config.toml
model = "spectrogram autoencoder"
dataset = "short made-up English sentences, spoken by a formant synthesiser in many voices"
train_examples = 26041
n_mels = 64
hop_length = 160
input = "log_mel"
win_length = 400
bottleneck = "plain"
downsampling_factor = 8
encoder_arch = "mobilenet_v1"
encoder_norm = "batchnorm"
encoder_activation = "silu"
encoder_channel_attention = "eca"
encoder_depths = [4, 7, 4]
encoder_kernel_size = 5
encoder_stem = "single"
encoder_widths = [48, 96, 192]
loss = "mse"
latent_channels = 16
decoder_norm = "groupnorm"
decoder_activation = "silu"
decoder_weight_standardization = true
decoder_widths = [64, 128, 128, 128]
decoder_blocks_per_level = 1
decoder_block = "basic"
decoder_attention = false
decoder_upsampling = "pixel_shuffle"
init = "trunc_normal_002"
residual_init = "none"
optimizer = "adamw"
learning_rate = 0.0041
beta1 = 0.9
beta2 = 0.999
eps = 1e-10
max_grad_norm = 5.0
max_steps = 6300
batch_size = 128
epochs = 31.0
lr_schedule = "linear"
final_lr_fraction = 0.05
warmup_steps = 630
weight_decay = 0.05
Rows from block 11 of the encoder of a small spectrogram autoencoder, named by matrix and row number. Each number is 128 + 32 x the weight over its row's rms, rounded and kept within 0 to 255. All counts start at 0. Numbers have three digits each.
After each channel's rows are labels from the 100 clips, of 14976, where the channel reaches its highest value: "strongest on" is what is common among them. Only what is clearly more common there than usual is listed. The data: short made-up English sentences, spoken by a formant synthesiser in many voices. In brackets: how many of the 100, against the usual share in percent.
# conv: pointwise conv (encoder.blocks.11.conv.weight, 192x96x1x1), inputs 0-95

conv.124:175118155128119126154166178122167135095101147146090137131133121161196135129136128204122142146123126194138190134149140148121134139121138085132255102102095155122126102123148099113129138144125127141156225103164114120101085166142137132161127160095122118145134102139127117097229133126143097135
strongest on: clipping (80 vs 8.2); voice: deep voice (57 vs 24.6)

conv.109:104062139060091106105122171168127092154090129134110093121158148127193097101118148097130160137110114135120131152126137126132136049117177176144149073100078100062119106092098114069138101147133103124125138108128128139102141130095136077132142102111121061180144041076082079088123135129139117060
strongest on: voice: deep voice (52 vs 24.6); clipping (46 vs 8.2)

conv.87:213181138143133128110108136096099116185155062110160110132149107132163131120147116087103087063138092105165149093128076129158096147164210096163134181098121150133144131128143111131207134145127061099094110107103131101089130141059121146164121143115171128113086174124158171100143131094120065114
strongest on: /s/ (88 vs 52.5)

conv.60:103126113184080148131126075138149076089133153095117150103161154082123153188176094090114114144143156148177050155129178106179121154137092118140128124128165084124105141184143079134169115090129108071099088097107142112163080130160122141166118118155094150125105173133131124121080144064106148221
strongest on: muffled (low-pass) (83 vs 12); reverberation (53 vs 26)

conv.13:034093155143102093123138113110132125073126187143151139127124110104013138156140120131192118178128158153151139165104186126126116134106104097092141099111177135133102160099126108137142168117112140075129132124118149114168097137107136126108087130122110151144135116156155114255127145126108111196
strongest on: voice: child-like voice (86 vs 24.7)

conv.76:148150121158131118127113076089133160057181126161087148113114135120072141143151097209150106107112116105081179121150143122118099072137103131137159150097074078090131112143113071179116149126137155138135163143206126113138160184104132117158154100115121130107077098143149118223187071093126137109
strongest on: clipping (62 vs 8.2); voice: deep voice (60 vs 24.6)

conv.74:140097136112126101128122142127140186090144113120113096095151176199108132166144112121098100166117201153015135149138121119130100088135135104128142142079089089094143107135110115137164233094134149122110140123089109097147076144126136085101139119155149117130117148161119101240138081100109123144
strongest on: voice: child-like voice (86 vs 24.7); clipping (25 vs 8.2)

conv.113:076094173165102141112115149138134119186073095108102062136167115127162079068095121129133079129139119158141138123084094110109128074107139106148128132104089145083113165115193127065156111140114127071118096156115139111153069054127094137068094154115116097129146092112068146079081139099084151092
strongest on: mains hum (29 vs 10.2)

conv.175:131138111130118103113121184158133140137133158189068072106137144092099044119140123145136160115152129128109197116172182095130139097123072149100166109059054102129145063136129119094189128142129099154104086091172124084094134115128155114143107097147123123126086097132065072118095092173139136088
strongest on: clipping (74 vs 8.2); voice: deep voice (52 vs 24.6)

conv.83:191151159189112127069117143147122136115140128149148131135175140116138037106151096162158122138104111166127187174112134122151126030140110170107175141089096153000135109150136124150141121116114143155123125117161155134115137128118116047136145116136111138121111110112120090143162090159094144119
strongest on: voice: deep voice (59 vs 24.6); clipping (58 vs 8.2)

conv.42:094152125150113094100132146148113144150117244130162095129113115091076105134133169150107158142155126164162143149132133137143156129178177076105134039104155106150110143033124123127158096174151149076113083141099155119096119083145126124125093138086128144153220136129118096127106168147112104183
strongest on: voice: child-like voice (71 vs 24.7)

conv.58:129160098114117144131119100144130184145163169105149142125132144194047141104133149144087109184108227131134138115105061103085141133180135132129125126117111153116145093129112142134169194124097153097087124159114125105106138167085104113128135093066107057153146106123113150245126150114121120098
strongest on: voice: child-like voice (91 vs 24.7)

conv.50:112106116148203125069107183114082106170127072136163114160104068116132102111091082149131117144113164170169122093172067143129144142157170129136142112184173177155081156111115194115144130139137113089120131129056138074098131079135147133121109147142144097113116145107102113140090233120118152103
strongest on: mains hum (48 vs 10.2); muffled (low-pass) (36 vs 12); clipping (33 vs 8.2)

conv.53:147086105117136082139101134126129111107167189133096130091107108081092155091089116117154118105137076113109168118136157145132107120137146112153152159159121105177041092083089066064124137153114081108143131151171069152068166188135102151185149131155144147144053109060142095114106111103091149130
strongest on: voice: deep voice (60 vs 24.6); clipping (39 vs 8.2)

conv.189:169125081046066132088095121120130097143102065091135106104102158113061120093109142132137150093119155117143164139158089114108184102129114091173149140084094145099099089118165145055148119125128113157093099134099149109110147149148161098114130125109133110139152103105049132093087121156145223059
strongest on: clipping (38 vs 8.2)

conv.57:043060155111190153129110144127115101077141100146134133168065118104029105120126088108149122154119087142093115102125139155120082107133136140082169132135135109109133127119143142101096220087106108058109130111118121150118173139101131140099112135130126091104145108129121127240151125073152130107
strongest on: voice: child-like voice (86 vs 24.7)

conv.148:062087193139177079085101071085112092127143069135162149132164144130215123118162094131116114096142098121108099112109134160139104138141112099110119077126155100147169179099159115185110150146155151084160140147093202144114077045089142125075172136104118099139124132124134146094115143101116091134
strongest on: mains hum (98 vs 10.2)

conv.128:153131104177063103139177112179148095130134135114120153118133123107075130145090134153100087096094101080149136067166138138164098088104086087144139156094129081172161134133199138137135100132107163157095148154126077098099126197149165153143123117199117136115127160147109034181129101108138139195
strongest on: clipping (67 vs 8.2)

conv.46:153107102165117090162137158126165124139140114130079117098093133017127120171098131112100161116104108093105129083168133097119097100107114109118094123094067104149079079123117141002178087104077139110092125153119072084097135145152158117138118122137121106138117118164092145137063087143128113094
strongest on: thin (high-pass) (62 vs 11.9); clipping (30 vs 8.2)

conv.186:080086186154137138109109101092117077079113133115110138108107129176173089118141100149190101151087122172089144121077172135106153121104116124129150082123155094152170171099154130106093196100100115082136140148123124104191035145111104099131148149124136132133165176212110146071125092116126160171
strongest on: thin (high-pass) (40 vs 11.9); mains hum (31 vs 10.2)

conv.92:000081129139143109117119080110157120063125168165116128138107136146095062121120125106156141147095105144142080159111165140086108122136092103086111049120129158118124177094108088150108152108129118111159121108147149106160089133129092113095149142148138110102137130155145147145132135122115099186
strongest on: mains hum (28 vs 10.2)

conv.179:154131113064125106098157133118192109068081043122160116125135130143225152136128124108129154140138138134114075145109130151129132113090105086085145101129139121134108118090122079175135103108164170174181147112151131138131132097196157127173096120139113181121128142186152115021158114160123090138
strongest on: clipping (76 vs 8.2); voice: deep voice (51 vs 24.6)

conv.104:070167231174127123114097129130097064105123131147164033140102093095079129119102150119099097100134107144168114073098104059088122140139138090078121130116155136151102098082113182109204148115140081086074113093110139118205138112112119138112165124099123101127137122113119112142106134113126138142
strongest on: thin (high-pass) (94 vs 11.9); voice: child-like voice (92 vs 24.7)

conv.164:067117212063189138094137118134130120107100082108094143105127141123184110092141139147167103159136206168062120115118133128133148146124098109121149069120145109081139129083144121158112161109137152088105111146112184126221109084121113100081117129158089137147136149215110140089137149098112116165
strongest on: voice: child-like voice (65 vs 24.7); thin (high-pass) (32 vs 11.9)

conv.112:089148194181193159111180153139111188137156095090116096160132065105131095121191109120170113110169153148140093124164136131138155107193096142132134083153167064126119139096155070144095116094170180113074092093097121091169119109146124111141090135161130131138101133138105141087090196122085106120
strongest on: mains hum (57 vs 10.2); clipping (46 vs 8.2)

conv.7:135159105144148124131116132084125069145157112093109045121138088006124144131121102153100107083094059082146117095113144097148083149112147032161089124110126148140174115078134175122138104122113146139083137104092135069122156139136149134171117146089162146129171151148102164138121118105125097180
strongest on: "a" (35 vs 13.7); mains hum (34 vs 10.2)

conv.178:151136128156159111119177095111091140125236122135105122137176149132255140112094116250124089117128098146111189125104129095146118072124121107134147114111138169156141132106131129134160109111133142130105123078172089100125097114165128114129133117163101130130101124139092134081121126101099121104
strongest on: voice: deep voice (56 vs 24.6); clipping (50 vs 8.2)

conv.106:138157095152103094087114183122098139129106109144086099143195081119085107153106144160109139100134069187147176134111161150151126089155155150144254159084101096073152099135149081124172142134133107125107113113200123126089162100129122091096129135170121083098137107153117098128171104171116171124
strongest on: voice: deep voice (52 vs 24.6); clipping (45 vs 8.2)

conv.182:108120037169154116123129153149123094140114100119112178098146123087131133140117141107075098074117100144117131159111086130159137113080118139155149159150124147132123097132107100128163052063132121122017100117144136087089123031101085119104089131084105081122045119120114115106130126113092130102
strongest on: mains hum (49 vs 10.2)

conv.35:187107096123149092070110116115084129131218084113112121126123165087142123104123112138143050101100031105089152125125128078086089100138124110149092116119070092108157065067148158137118098139137142159146116171141132104070183140075098122154146135123166127116118113120079112123125085105088144088
strongest on: /ʃ/ (48 vs 21.3); "she" (28 vs 7.5)

conv.31:126206134141242121102148130139089089144083141135111115092124146093100169105058095112130092110154129140143089142188110115189087161068138110120111124130150142183106071143125114109159151116138158116068128073128128099120136149184106159146106080127068147124124175153134068143112100111121168131
strongest on: muffled (low-pass) (76 vs 12); quiet level (66 vs 29.1)

conv.67:127135098137100113129145101120137175036157136159110110100176167117141115160147129139139145126129081150083155141160128109138084108127056123124226139080103119060129106139110095158109109120135115133133181140214139127112079158116107101163155129102118100138087046134132103089191078116125100084
strongest on: clipping (69 vs 8.2); voice: deep voice (56 vs 24.6)

conv.91:082081153154078146099165136071135118112113117132120108121051159074047146095115191115132143126150108109077098108090128121052105126117157102104120143139152195099092119064117124052118131114121120108157095154125153109154098145112122126144108106113092186112174140041147166153106141120131118083
strongest on: quiet level (65 vs 29.1); /u/ (51 vs 25); "who" (39 vs 12.2)

conv.20:151110102082117066122097167100062148147203165094135126128157100116172109145141125128159093148162121141155128118091117084101144107146159177170119172147141162112130095146124225076166126116119151114138153155101126052110114068099123138164125170135134132130114101129105180078103179109117140040
strongest on: /ʃ/ (58 vs 21.3); "she" (44 vs 7.5); mains hum (34 vs 10.2)